Rows from block 7, named by matrix and row number. Each number is 128 + 24 x the weight over its row's rms, rounded and kept within 0 to 255. All counts start at 0. Numbers have three digits each. After the name is the row's rms in percent of the matrix's.
# convs0: expand pointwise conv (model.blocks.7.convs.0.weight, 640x160x1x1), inputs 54-107
convs0.415 100:121142132124143136142125104126162094118154122122110116094156110148117191135129117152118134125125110110105097098106159118164121117141131127140095165118159107125126
convs0.416 116:065121152114152111134118177132071094154089146095142136157111118109124144126115139128127115130110128092149156152144133136115216095126141125109145117118140124140124
convs0.417 090:123135127116125180122139121150136103138114111110107145146117109140165149070155098148134170095139130171124113158150130126171183105071121136080113153127119154114128
convs0.418 097:119129109103160097126175129170135138123148134069133149114121158089120161185067133126124135101111155108161127079112127158128111089108105134139069111156116146129156
convs0.419 111:149102153119118137155140134141114124149124151096146151150172120082098134125097151104153137133093148140155135125121122113133133146091129156123124164116137197143142
convs0.420 111:135151161111124068119100129100150149189106134107108117098183125130118122110116137109115129107114130122127086125105144111142115128183123154124126117087136099145154
convs0.421 093:112143127131077148105153118153145126124120143082132112099123148113132127101161120168124092112125058149150114140179126087135113148102136143096143091106177129092131
convs0.422 106:158135103149101106147093145165156143117153111122123155145143162146155141083103147123155100068126119121134147142197094121095138141145074146126131139134131122137183
convs0.423 098:142161150112137102103128120154123174120129096133078144145154139124121133122150135168164170135119158112136146143147094144097116132151115106127155115135178150135143
convs0.424 095:098157091089132147127123164137129135146111079131162133154104143129115157117107138136125134179097123135136139124141109144127135097126089143095137101162137085161165
convs0.425 092:103154119093149100105115145169117121129150164138174140109136151165127131168188133110139159128085098153116134133122118092114119139133106123139119106146093135110096
convs0.426 104:074123092144133127141120093140175159108132129130149178151127133154149117181101149109109083110116097121130155145121126153101132130124156102130146108128152141192111
convs0.427 105:117145137124130108143157127071138114131149114157144088162059129136142091101139139112173111089108132120123145106123111161139140097109080127123148116168127126148104
convs0.428 115:116143118140155130126146148116167102120142125153103128134137131113138098125162096110110145144088082114151116117124118104156093125117155167107093095117115146120113
convs0.429 092:132165120124130136138140115128177135126116134157127128103105143160085112103113116107109151107136162125108134131133145201171179144114154129104136106113099128113137
convs0.430 108:086150127144107123170120113142152090149123102156171104154085130122142156117125127137138133091115100131114076120119108096179179104127145184150074116101158180147116
convs0.431 100:145146142138111078131088109106150113143153161126098147108121155111104132079127070100134089181077110103104114126178116160128126105100171145101142130080115096129130
convs0.432 095:091121153110098173153121116123121113147156131141111074126130119164144114087131140132132131161132118166172123093138121115115114174114125148150083113117117090112123
convs0.433 104:152130172122140116108089101104120121141094122132105097124103101129139131096116111151159163114105130112155117171189113120078114137108151112143117173121090124102106
convs0.434 105:088153133116125117142095145102104132139110099086115115149123174127182133105137131107135154111158115177139126112106140151168150146112105109158134112125215059125103
convs0.435 095:108145091165123145118141125154133108090127102071154161122134154145139166102155085095163123119114138126133095113136090113119112111087159131140151103118141122157189
convs0.436 103:109158122127099121139145159141119105127154137109127118150156090147150117156108120151140159109115137135136123119140128124125114127131151091146114102203046130135117
convs0.437 104:144138112152113097151105115124120132109125160123116099150130148161116137159098079131146108073131109156144203158061155153116123163133131071132088112118148142150135
convs0.438 106:125101167096139118134144159120171168158131143136123097109110123149178144165118141126121095098130119129177154048157115112108088169122123155133111138152088124104099
convs0.439 095:183135115121090101136152093137153162147151136106117107150121151129165103101060127111168143155118155142095134141131129160109107139119138124134119102126145131122151
convs0.440 112:139158102142147159128137103108153177141142097140146135095137140145113153082085147113127125109101123149129127125196102121138149122133110144084177204112144137154094
convs0.441 104:115120089120118118152097144104134159123140140111146139105130102112090141159153142103134097114160135180135119147128144122116112116147124106098154133119168053141083
convs0.442 095:099125118163116148090121175123103147134107125159142114132133096131115143119166173141149162103131159108151124121115145069134164138130124135142135085127164133148146
convs0.443 094:084141122129124126110112104136155137123153116123138131147151105120131103166149129107104112132101104135145140137106073116150161144145125127119093152143161145074137
convs0.444 098:116129122145126169100099114159139125126186105120142124174150115119139135130140192157152082142128119133117095128121120137126129120154123165126139170139171157114128
convs0.445 097:177104131099117123132128088109112136117113121162104105123156131152094102133111148147122175139141115107104083073155097095161115119158100140148087106109149077144064
convs0.446 097:155160119139157128120104116142154140122116108120148151116078103139153129143108064092125164128187116159135114119133120140128124088149164122087162118139123146108063
convs0.447 100:136109105083140131141126109143122108150120127134186131133140110138127123113142178113118173135106093135174149171114122149122133173132148139118135141103143097181159
convs0.448 099:122146160101137145097124111138087147125181140136143149118102136115178131096087141138117154146132140143122106102131128075078106138113170144112158142100072108143118
convs0.449 111:088152107095125117156145174142110107142143082145117122135142164113144152128126153085096136140156124160142123130095096130174143104112107141123127118145172155159107
convs0.450 095:132116105155110123124191132124126133132106117121123094134146116108106117093150121142117133121162112098139170137117141107121087118122140113104117116157156126176121
convs0.451 107:115162128171097113084139153146109148156178075062141114126122127123134141149137154125136111160069154126155110092153147130131151145148129117119136131136126120163119
convs0.452 107:112116150095109132093132114108096187107134130162146132117140111157062107119138158115068165120096125111157129135122158125120172123124155127143115137143145122107148
convs0.453 091:143125101109122117161102137160144104095154167105152178135178138142107151157101172130141145142100094162115152125133094095113118124107204114134122155122168146096131
convs0.454 105:111113128125148117146105134163101167150093125175131145118143118158138121095134152111133141140071178105111148095135135099138111060123111147129122111113166167117109
convs0.455 088:127110149106167160135130123109117129146140165109063091117152119170183095103116115157104109104087131145127177096141126101129119138115107116127095120084141098136121
convs0.456 105:134169105115130125127045108147122122117095119114110129129149123139132132157080094133166106106088131123137102116117144133116133103150126124132138114127122132122154
convs0.457 101:158169103119145126104182125115147088145119103110101094157168144150113147125113138153085174097127113103116151142127102098139132155117111127110124148132145141100108
convs0.458 099:138113115066111136120131195131170134143105134133108148104129119126143140145120116132145133122119108050119114117153128151140150130166156085121101112131112105108110
convs0.459 104:110131095110127115164101099174133132147108094143143100120145128151097132144153110127180127128125129116085167195136150074139109077138116147151157116138134108101133
convs0.460 096:118159123117106131144127162152138150157129094069175134143143151125140113140146171170142121137122130121130093109139157135141124103143149143180107132148107109163120
convs0.461 114:133160159159117100164159129135120146053131186120115196199141152117134145154135105125107096108070133130174150110098132124116128112152100173143148128129149149112108
convs0.462 102:105108130197097106129126106107107133166117098139090205130109143160122122121190107123116114145129164169129123121143119150166108113145126161145140121144090107149120
convs0.463 095:149101164182163151143119151123116144143200124121090087162117124126140135099159109126150112100124144105130101135104129154160133135120097123121173135132133112129127
convs0.464 086:147138143124136105158168128125106113106153118131142171155128130113114148111116109119195143105091121135146154106147161120114115114076138091118092133104127112110122
convs0.465 085:149127105095123130138146145163149082134088158156152111104143167166137130150107132129125131113123105105110137107099126115153115130099134118132112131130141170179130
convs0.466 090:143126145112114096131154171176147179138134124140139148159138126126120147091100151121119144102161070131127084144092140112131104136119147130152133110134124114114094
convs0.467 091:132141163124109117168118138136131086165118117142100126162217161207130113119113103153137126115120150117116108162099128103109110118112141126126090100117113154154142
convs0.468 093:118102139119151142126117168135087161122136109135142175166113164149124085133104120113119109143097158109154111083135155165094137102120157123130110122119120111116111
convs0.469 105:127125116109094094101117163140144153122075116064147164116117122101104101131137113150134126125117163151105092132134157146094093124130168150140134143164135092111113
convs0.470 097:147164156167127121106118101091150125183125104158109122146145156101148107133141095148091102157107091132130101152121158138148080147130167156143128098158113131149148
convs0.471 088:184110139096119107131128156120116177116090134091119143115099167121109116115165102186149121122157105120147120069104112126104093152148147143108068117123131121146069
convs0.472 103:139098112170136171141128129124078092129124122111088161109107109085105125132164130105141140126176138139125137110128134140174119100121122124141085105129145179123145
convs0.473 087:157100102146150062151109147125135118103090140112089126093081099141097094129112102142150147130097124117085148117130150108121137080132153149129143119138092088137187
convs0.474 102:108101138124137101125169128144114088157102144127116125113097165125120103110098105126068155135153092123163108121156122143107131113158090109134146161154112146106141
convs0.475 090:111169152126155098120133086164105128086129147135121160174120139129107142152113092134142152131119150114143127131132137138108144128117153069084107093178161124163131
convs0.476 099:100156162139125138112086121125133131134113138128120112115138174136097092105149122138131136147126149172111106109114127133178132141085147128181099073181126133089098
convs0.477 110:083132092101095137126102138146126193143139128137111127127139170152180119131171110135152135131131145090134152133121179157124156127095146150122161136127152148092139
convs0.478 107:093115130146147139116135061179103152120119102150110151158123156160112126114123128142100149112202095138167129176101150131131121075149138117116124167141098146118135
convs0.479 086:102107134100111118136167130120111155129136072138156153122119150071129139124125137117168110114121160173087128133116145114122131100098196129104120120152143115147122
convs0.480 088:117115144097131120125121116180109116139095136145149122131120114121149145182131158115140098081074138138134101112140110130108111129142148122145138143129122153101147
convs0.481 111:140141124134120148122096120116137133112147131164135104132120166124114112129127125159166134117159112161128151130177127108138156160112148101093144108166174102184146
convs0.482 105:123146097087092143073110109137120144104126131092148097151134110108112136156090126147095121124124124186083122138175120115153134138134119120148137129167135126160155
convs0.483 101:137123094117183155132120118139102091161118103175141122130115124121122109167144144122161156121134176138129133135165143141172130171149091137140063159123143158165128
convs0.484 102:110134172103182138150131109116113142153156103140148136141080117134115147138052166110140121111143129142101152131130111130132144093111140179153163125133154092156131
convs0.485 116:129153144115150100160146112101096156146109141138123102141117119132153161167154122114100131109119147142098146087150106139143102130146110150128160117154130112122147
convs0.486 110:136140123145137131104138115152137115082161114146174141132130169134113103135104114147126105101106118103140127102109132145175121155153079140165112062069131102114131
convs0.487 110:118132153168102125096121141176103137162122098152127164188120168144150112081130112169150098124082099119141113149154107125106119135118171135156175131143136129124134
convs0.488 086:126123107131106153114125102139144163142081127130112140121148153151109141130114151177110112145174133116130142103119147154123127104152179102131152123091181116143168
convs0.489 101:109115138151114151132105116172129076124117119104114106169124148096102151129140101130097122143108123160123119133142151107143096103108193125141128067139119085156162
convs0.490 107:151126109112124164121094137110138154091140130137134145113134101082155089179133152140141126126152141162118106147119127161119138121148166106120121165100116151092169
convs0.491 091:148137173175147111135145142122117123088185158146077172120144141112123089108116134159087124142147115146138144151109134137149099113112131123108111114108156129147154
convs0.492 095:109138118141158144111106137084157151142157167110125117162091152107150111135124124124156128086125115090180110161124157138171157117161181127194147081170111107157111
convs0.493 100:128112075145133109149163119159104132141155120112149121123135106142104130122200081132127109103089118127111113115118108102121166167121117133117128083124154106137129
convs0.494 099:162117148109151100174113129148139144072118125111125128125141114095105130170117141181105101105136165127139127137146130130102177085123130109123173145166096133114127
convs0.495 108:114116097149137138145100125113127122138146129127147114147044133147116080158163122119109143099152125152144121120122162075143170133132114122128105140156128170137113
convs0.496 104:067143132153100183118081114156108086114132122175159098124101112099111103120134136095138099127128144132136110130131107134121156157099110110098183108140117114120114
convs0.497 096:143129099102090129096154151122151146118100096131151148122133121145147155161116109083129135104195096109128121140129161157128115112137144091133149160139118174113120
convs0.498 099:133106088169169154109091128119148062120148148124113153108136153139111104142164121113161147164134123109136127110130154180131103164104115130139128153105107160149139
convs0.499 100:130122148112111107128071124116132128118171082132079151116156130126090135101164109100113128134166114137137104105121121125120099129122136119145102138138073141160140
convs0.500 098:139126163101135109133146150099078129158122119126116120127119164115154136128139116183121113110139152111100153111130111152093148179144100123148095123090135121119127
convs0.501 100:109141155132148102097105113119113125145117112107106113152138114119097095152127141122120128123137103123147130119067085137177130120137119129143138141128120145136137
convs0.502 101:102108139125125123140128148123128130108160114162171129117070122113118116102127159126107119159124107120079168114081103132121129146131163164129104162140189160130146
convs0.503 092:109135118140072084156127086138176129104100136141111137170128120130111134171124151081125085107118117150147099121155157115108175106128132080107157156127167138128159
convs0.504 096:092115129118099144136136142135113094130166128109127099149115139143110147141136160135084163148147127114114166139092127159131144094134123127085120134153163146053134
convs0.505 101:104151119123103109123149155151063093141134142141145113112159168117073122129144133185067131141141111118087131098156137118139118120111138119138108118175136095119124
convs0.506 097:136120143124164131161131192121147153161142175129097109136090128123159124152147133133105084107077148113122124106152080160166139163146133173101136078165094131106118
convs0.507 093:126123090135132083076191148118202131093150128125124122125115121130132179114128135110124137127152104107139125123124195143159113140157171105158163106097118151130137
convs0.508 100:095144145158159110106119082128129148126137140090145134071144148138119088122158126149095121177117150087165177157117170104089159085096125166166143097119145146123141
convs0.509 091:121126094150092128170120128124107170133105149151162125100108151141120096098135140125147133120150144136138156145133160138159143151094124120130127147124106107115104
convs0.510 089:122121154148141117129090149162162103121113151123105104129120188122133175050119136116119139146154168148101124147144121110104112132144141148115143135131178149141152
convs0.511 099:139132134083165143090104157098164071108121122134142114143149163147135125105159114143143062133093098140076123148112119160124144095126139110111150105113108108201096
convs0.512 087:168135135119138112161157123098138144114163118134109150169107148108137121118115143184139139151141115110122114067112165159135160160126158103143166114093115128122125
convs0.513 102:122106119138143138157155120114139124170153145170119119150113106131118118154169163156130119142093134127135099154114151113128110078116127104117153141107152101109104
convs0.514 092:156128109129143135143113167122121090133130118101093146095126112076096150128153146184108105116162123135155134125124121164133134118145123142111098129138087129118083
convs0.515 096:139121137143119088130136104106108127108133126121130155097170145061132100107115124145150109118141146136134121141121160168112120179159094144162169125156115132120144
convs0.516 089:149122131101147143129105110073136154199131126114118141136117144133114140107144122138167112184149158083087126101132122103141097102134146128087147114112115112137168
convs0.517 095:115143122104138079158152135165113169107150137121137143146100105148141133086057127125133112121154138137163121161138150146149103095164169122105113092121131104155117
convs0.518 097:137147151130141164134137125136115099118090136102122135140080128129082128142115190123139147149116132100112110143157117149125114144092134145116190113167131084103107
convs0.519 110:097189120151124114166144142123150147109099084073116147116125107127059096123130124132106084118136068124120117123151149142112159125115117098119141125152116087118118
convs0.520 110:129127099134135138105127142126174115110183112088126122118136127129097105148084132168121116111059118125155106107203151125135129205147149100096099130131113097127145
convs0.521 094:113124131180112098148052108146063153133112158141171127095111160091136126118100105136135088124120162166137137175109137152128134147142066151105125139126142122126127
convs0.522 105:098147142132117099158163138147125155138102094119147146161088117146101142144122093156108125134118105142128136121110115157123156152113110095157126121130123126136134
convs0.523 096:120116095076158119132100114138119142117081153094140110134109104174111107109123120132147153114161132137092102125112183118132165102128153143106136115131165122150137